config.yaml
encoder_arch: "efficientnet"
train_examples: 48750
translate: 0.06
vocab_size: 63
encoder_depths: [2, 5, 5]
encoder_stem: "deep"
text_encoder_causal: true
text_encoder_qk_norm: true
residual_init: "scaled_by_depth"
optimizer: "adamw"
beta2: 0.98
eps: 1e-06
grad_clip: 3.0
weight_decay: 0.3
Rows from block 4 of the image encoder of a small contrastive image-text model, named by matrix and row number. Rows with one number belong to one channel. Each number is 50 + 12 x the weight over its row's rms, rounded and kept within 0 to 99. All counts start at 0.
After each channel's rows are labels from the 100 images, of 14976, where the channel reaches its highest value: "responds to" is what is common among them. Only what is clearly more common there than usual is listed. The data: rendered scenes of coloured solids on a plain floor. In brackets: how many of the 100, against the usual share in percent.
# convs0: expand pointwise conv (encoder.blocks.4.convs.0.weight, 192x48x1x1), inputs 0-47
# convs1: depthwise 3x3 conv (encoder.blocks.4.convs.1.weight, 192x1x3x3), a 3x3 kernel
# convs2: project pointwise conv (encoder.blocks.4.convs.2.weight, 48x192x1x1, transposed), outputs 0-47

convs0.58:50 64 49 54 79 55 50 56 42 56 11 58 43 55 49 52 64 65 48 51 46 45 48 43 36 57 78 39 67 50 18 41 55 54 44 62 35 47 50 50 57 52 44 52 67 45 50 58
convs1.58:51 46 51 39 23 45 44 38 36
convs2.58:41 35 57 38 39 47 48 47 65 43 72 36 54 41 39 37 26 27 50 58 58 54 44 62 73 44 30 74 27 59 56 62 57 43 58 55 63 51 54 50 34 39 40 41 36 54 49 41
responds to: orange object (75 vs 22.1); count: five (45 vs 20.3)

convs0.35:56 58 45 46 71 53 47 61 47 49 24 78 43 49 33 46 66 69 48 52 45 41 59 44 43 44 89 43 53 60 45 41 59 51 33 52 45 54 46 60 46 68 53 68 66 43 48 62
convs1.35:48 58 46 48 24 36 45 63 38
convs2.35:55 69 63 42 62 30 60 71 59 57 41 61 39 27 25 38 50 31 39 49 54 56 53 53 62 46 60 54 26 61 37 41 72 54 38 64 33 57 52 62 43 52 41 46 56 41 49 60
responds to: red object (72 vs 22.8); jack (32 vs 11.9); its colour: red (25 vs 8.1)

convs0.23:47 43 51 56 50 48 42 46 82 73 59 50 65 31 56 65 38 44 58 55 58 58 44 50 70 65 17 57 29 57 69 48 53 59 46 58 44 63 56 42 39 46 37 54 47 55 65 40
convs1.23:37 44 56 47 60 40 56 25 35
convs2.23:32 60 57 53 61 35 48 47 70 73 56 41 68 59 55 63 43 51 45 57 59 61 39 46 60 56 25 75 39 41 55 52 38 57 59 70 20 53 60 59 50 53 39 42 44 57 62 42
responds to: green object (69 vs 22.8); teal object (46 vs 22.1)

convs0.13:49 56 54 65 61 53 72 67 40 51 41 59 27 53 56 58 49 42 60 31 46 65 41 45 38 63 63 27 70 55 42 44 53 52 36 66 40 72 58 62 61 42 34 54 70 38 40 58
convs1.13:51 39 45 55 30 46 38 30 38
convs2.13:52 56 58 52 62 33 60 68 48 59 38 61 25 39 36 41 52 28 44 47 49 67 40 61 47 58 60 45 46 43 17 45 58 58 34 72 25 56 50 53 57 39 45 41 64 51 61 58
responds to: orange object (80 vs 22.1)

convs0.118:32 65 41 55 36 66 41 49 61 54 56 23 55 45 63 57 57 48 59 62 41 49 44 23 56 51 48 50 53 75 45 43 69 51 52 66 48 23 71 49 56 45 28 63 46 60 54 50
convs1.118:32 47 37 47 60 43 36 54 29
convs2.118:40 71 62 60 29 53 48 59 61 56 60 44 55 44 63 64 41 45 64 54 58 53 36 32 52 51 49 44 56 65 60 40 62 48 42 79 44 39 77 65 51 35 25 71 46 53 48 52
responds to: green object (53 vs 22.8); yellow object (50 vs 22.4)

convs0.132:12 70 50 56 32 67 45 45 58 57 61 28 52 47 62 49 47 49 59 57 47 43 48 33 59 47 43 52 51 78 51 39 78 51 49 61 55 37 64 58 52 51 33 63 45 46 47 44
convs1.132:30 52 38 52 64 39 39 50 33
convs2.132:45 72 60 68 45 58 51 58 52 67 59 58 46 48 59 58 36 47 61 55 65 60 35 41 64 47 57 50 52 78 66 31 61 46 36 68 43 59 80 71 39 46 39 63 45 46 50 48
responds to: green object (55 vs 22.8); yellow object (54 vs 22.4); count: five (42 vs 20.3)

convs0.25:60 45 57 38 44 42 51 49 51 29 46 31 54 23 70 57 54 43 57 40 23 35 46 57 45 44 56 57 55 29 47 52 56 58 47 39 56 13 56 44 64 36 29 52 55 59 48 50
convs1.25:46 43 45 34 40 29 39 34 54
convs2.25:55 42 68 72 67 46 57 38 27 64 49 58 48 49 37 56 46 53 62 55 69 60 50 47 68 56 54 58 34 46 52 31 40 34 53 55 56 72 65 55 35 60 51 23 34 35 50 60
responds to: disc (30 vs 12.1)

convs0.107:61 57 46 41 62 54 48 66 42 46 26 86 52 48 28 45 59 61 47 49 41 42 57 44 46 39 84 41 46 60 55 37 58 48 28 48 45 51 49 61 48 62 56 69 70 44 47 55
convs1.107:39 52 39 53 26 35 49 60 38
convs2.107:52 62 59 44 57 32 60 64 64 60 39 53 36 24 28 41 51 24 39 60 56 58 53 56 60 48 54 59 17 56 36 43 68 52 41 58 33 54 54 57 40 43 41 42 52 47 58 65
responds to: red object (79 vs 22.8); jack (39 vs 11.9)

convs0.47:57 57 51 22 40 36 31 55 70 45 61 38 77 57 62 49 53 46 37 63 44 43 50 50 47 47 39 66 40 49 55 69 50 58 59 39 46 30 51 39 51 47 57 59 38 79 58 32
convs1.47:54 49 42 60 36 32 63 40 31
convs2.47:59 51 44 36 63 18 32 34 65 41 56 48 67 50 67 64 46 54 39 52 45 27 53 46 40 40 39 54 56 25 56 58 27 38 61 26 59 47 51 41 42 52 65 50 49 59 54 52
responds to: pink object (93 vs 22.1); chain link (36 vs 11.4); its colour: pink (26 vs 8.1)

convs0.155:27 46 57 69 58 65 36 31 52 83 51 47 58 39 43 75 39 57 53 49 67 49 44 43 60 65 27 54 41 44 51 32 65 50 39 62 43 57 53 50 38 56 34 43 55 39 52 41
convs1.155:48 63 49 58 47 46 43 21 38
convs2.155:18 49 67 46 42 63 55 41 39 52 58 56 49 47 36 32 45 55 35 28 53 54 68 55 65 46 41 57 39 54 72 44 63 51 33 40 46 68 27 61 51 60 43 51 59 37 37 36
responds to: green object (95 vs 22.8)

convs0.108:39 49 46 35 18 59 51 41 56 48 64 26 58 47 50 42 50 50 46 69 39 49 57 55 61 34 46 54 47 63 60 65 49 58 59 44 62 18 50 32 50 45 55 69 37 69 48 33
convs1.108:32 38 44 38 29 37 45 45 47
convs2.108:43 32 51 53 30 71 46 40 42 28 68 32 32 58 45 25 45 32 69 59 48 50 52 63 69 28 46 58 51 63 65 58 41 38 59 44 67 54 55 48 42 48 48 49 37 59 53 51
responds to: green object (48 vs 22.8); its colour: green (32 vs 8.4)

convs0.61:58 68 76 40 54 40 57 80 41 55 38 59 65 46 44 66 53 66 55 51 46 41 45 69 45 50 55 50 42 40 42 46 59 54 39 40 42 56 82 67 53 39 38 70 61 51 38 41
convs1.61:65 46 33 58 33 41 42 34 55
convs2.61:54 37 55 41 46 41 47 60 54 37 50 45 51 35 47 63 28 38 52 45 55 29 36 66 45 45 25 47 65 34 53 58 40 44 42 45 58 39 59 51 35 19 47 81 60 65 55 48
responds to: orange object (99 vs 22.1); capsule (29 vs 12.1); its colour: orange (25 vs 8.3)

convs0.123:58 60 64 47 50 15 37 66 38 49 50 53 56 54 23 44 49 47 47 76 61 35 47 67 54 29 58 58 37 45 43 43 44 27 57 50 56 47 55 64 31 52 53 43 48 48 58 64
convs1.123:40 45 52 47 57 66 52 73 68
convs2.123:37 42 74 49 44 39 47 57 54 54 60 41 55 30 45 74 55 37 54 51 48 63 49 41 62 68 45 49 48 50 40 31 73 38 62 49 63 45 49 69 59 44 18 40 60 35 60 67
responds to: red object (100 vs 22.8); its colour: red (37 vs 8.1)

convs0.40:41 60 64 78 43 54 48 42 32 58 58 48 57 82 47 42 34 52 68 53 67 40 41 46 56 42 47 48 56 52 51 31 40 18 56 64 66 59 64 61 47 61 47 43 40 39 44 54
convs1.40:55 47 30 72 52 38 60 61 52
convs2.40:68 38 50 33 76 33 69 46 42 56 31 56 46 33 34 51 65 51 29 30 56 51 66 62 44 47 52 52 31 34 37 52 49 59 50 33 38 57 34 39 51 58 58 42 52 35 53 54
responds to: green object (84 vs 22.8); its colour: green (48 vs 8.4)

convs0.138:58 65 64 37 50 22 39 64 41 49 49 56 52 48 22 42 47 47 41 65 56 29 47 78 58 23 59 61 39 49 48 42 52 29 50 44 57 48 50 68 30 52 54 54 48 47 52 57
convs1.138:45 50 52 47 60 72 50 71 66
convs2.138:39 35 73 47 43 44 41 47 57 55 55 36 56 37 52 72 56 34 54 45 43 55 52 39 60 65 47 53 46 49 45 30 76 39 70 52 55 47 45 58 55 48 13 37 58 39 66 66
responds to: red object (100 vs 22.8); its colour: red (33 vs 8.1)

convs0.18:55 51 59 41 67 43 61 70 50 57 40 69 33 44 35 48 43 40 33 38 48 61 45 64 48 41 54 53 52 44 44 45 42 68 33 65 14 57 41 56 51 35 46 68 73 51 40 42
convs1.18:37 38 57 52 44 69 51 29 59
convs2.18:60 46 42 62 51 57 70 69 48 51 31 45 11 45 65 44 58 38 71 77 53 54 55 51 57 60 60 43 45 59 38 53 46 51 50 72 34 53 69 48 40 45 47 64 43 62 56 55
responds to: orange object (98 vs 22.1); its colour: orange (25 vs 8.3)

convs0.139:69 59 46 40 54 67 52 70 45 40 42 57 51 88 50 35 61 74 63 59 57 33 55 62 42 42 74 40 49 68 42 59 50 51 43 46 53 56 55 56 53 63 58 72 53 50 46 42
convs1.139:48 54 48 52 49 49 50 15 53
convs2.139:40 54 52 47 46 47 64 51 70 35 45 37 52 29 54 55 53 38 50 47 49 58 50 52 40 76 31 55 22 56 45 64 62 54 70 62 36 49 64 66 64 33 24 40 47 43 63 53
responds to: red object (84 vs 22.8)

convs0.129:53 25 48 78 52 56 56 39 39 60 45 48 41 57 42 58 45 62 59 43 74 58 47 56 31 73 40 28 60 32 39 53 33 42 60 65 56 59 34 35 61 44 57 35 45 47 53 60
convs1.129:52 64 72 66 51 43 61 51 38
convs2.129:38 64 49 61 54 43 44 41 45 64 51 40 48 47 32 26 60 48 44 43 70 38 44 54 65 33 50 79 32 52 63 40 49 36 61 67 46 50 36 57 24 56 46 46 34 41 67 62
responds to: orange object (67 vs 22.1); its colour: orange (53 vs 8.3); disc (30 vs 12.1)

convs0.82:50 45 38 47 44 61 47 26 61 39 51 49 57 63 64 36 58 59 52 47 46 43 80 45 52 41 55 40 48 60 60 53 55 49 44 27 71 53 34 40 55 91 66 40 47 47 55 38
convs1.82:39 47 66 30 43 54 40 33 44
convs2.82:37 46 37 42 54 53 30 28 69 63 35 52 70 49 50 53 67 73 42 48 42 30 71 46 43 36 55 58 46 36 58 43 54 56 49 34 56 40 24 40 54 69 52 55 51 47 67 41
responds to: pink object (96 vs 22.1); its colour: pink (31 vs 8.1)

convs0.6:53 51 39 37 58 41 11 38 65 51 46 61 63 46 53 42 55 41 38 54 48 29 60 34 62 27 53 61 35 51 59 34 54 35 54 38 57 42 37 49 33 64 63 51 43 53 68 56
convs1.6:35 42 59 51 71 39 51 52 31
convs2.6:56 56 36 21 34 54 37 60 69 38 50 40 58 59 56 41 41 56 40 63 54 37 62 50 48 37 47 49 40 67 66 70 60 47 56 35 63 27 56 42 34 40 56 69 33 67 46 46
responds to: red object (70 vs 22.8)

convs0.159:61 58 34 45 57 38 39 64 59 38 60 62 49 50 39 35 59 42 30 60 54 57 52 25 51 47 52 61 33 75 63 66 50 33 62 48 46 58 35 61 33 67 68 40 42 51 63 65
convs1.159:55 54 46 45 44 34 29 36 33
convs2.159:37 47 57 59 67 59 66 50 40 67 32 50 42 34 28 62 58 37 50 45 53 66 54 68 46 59 47 27 49 42 16 40 54 63 27 54 38 56 55 42 60 43 38 45 61 48 50 55
responds to: red object (76 vs 22.8)

convs0.173:32 52 48 60 56 61 40 33 63 91 54 48 59 47 69 69 43 57 47 52 65 55 45 32 55 66 20 57 33 50 61 44 57 52 52 69 38 52 50 48 41 51 38 50 49 47 51 41
convs1.173:48 57 51 55 48 50 29 24 41
convs2.173:38 59 68 53 50 55 64 34 45 71 39 56 26 32 56 30 53 47 42 48 58 45 59 57 63 44 48 54 40 55 57 19 69 47 38 58 34 65 50 65 49 63 38 42 49 30 41 58
responds to: green object (99 vs 22.8)

convs0.31:54 52 67 48 63 56 57 53 25 54 36 66 32 53 37 40 52 63 50 43 49 39 53 59 46 41 61 36 56 45 49 30 49 43 19 47 50 68 31 66 51 58 48 54 72 27 36 53
convs1.31:52 68 59 66 63 59 58 64 60
convs2.31:47 31 57 46 42 44 56 56 64 45 56 35 49 43 50 49 49 27 50 37 64 51 42 61 64 52 25 62 43 48 52 75 33 55 77 61 52 47 61 44 38 26 41 52 39 68 67 60
responds to: orange object (100 vs 22.1); its colour: orange (42 vs 8.3)

convs0.14:43 65 56 37 50 56 59 49 44 66 43 63 42 49 46 41 50 59 31 43 37 38 63 42 54 25 56 44 56 54 67 32 45 52 28 44 35 42 33 63 51 56 50 78 69 38 27 46
convs1.14:62 36 42 43 29 35 40 58 51
convs2.14:54 37 46 44 52 55 49 32 81 33 39 51 47 24 53 40 61 28 65 54 41 40 45 65 52 53 40 60 28 41 57 50 71 40 54 46 38 52 41 56 46 55 30 56 53 45 74 61
responds to: orange object (70 vs 22.1); jack (29 vs 11.9)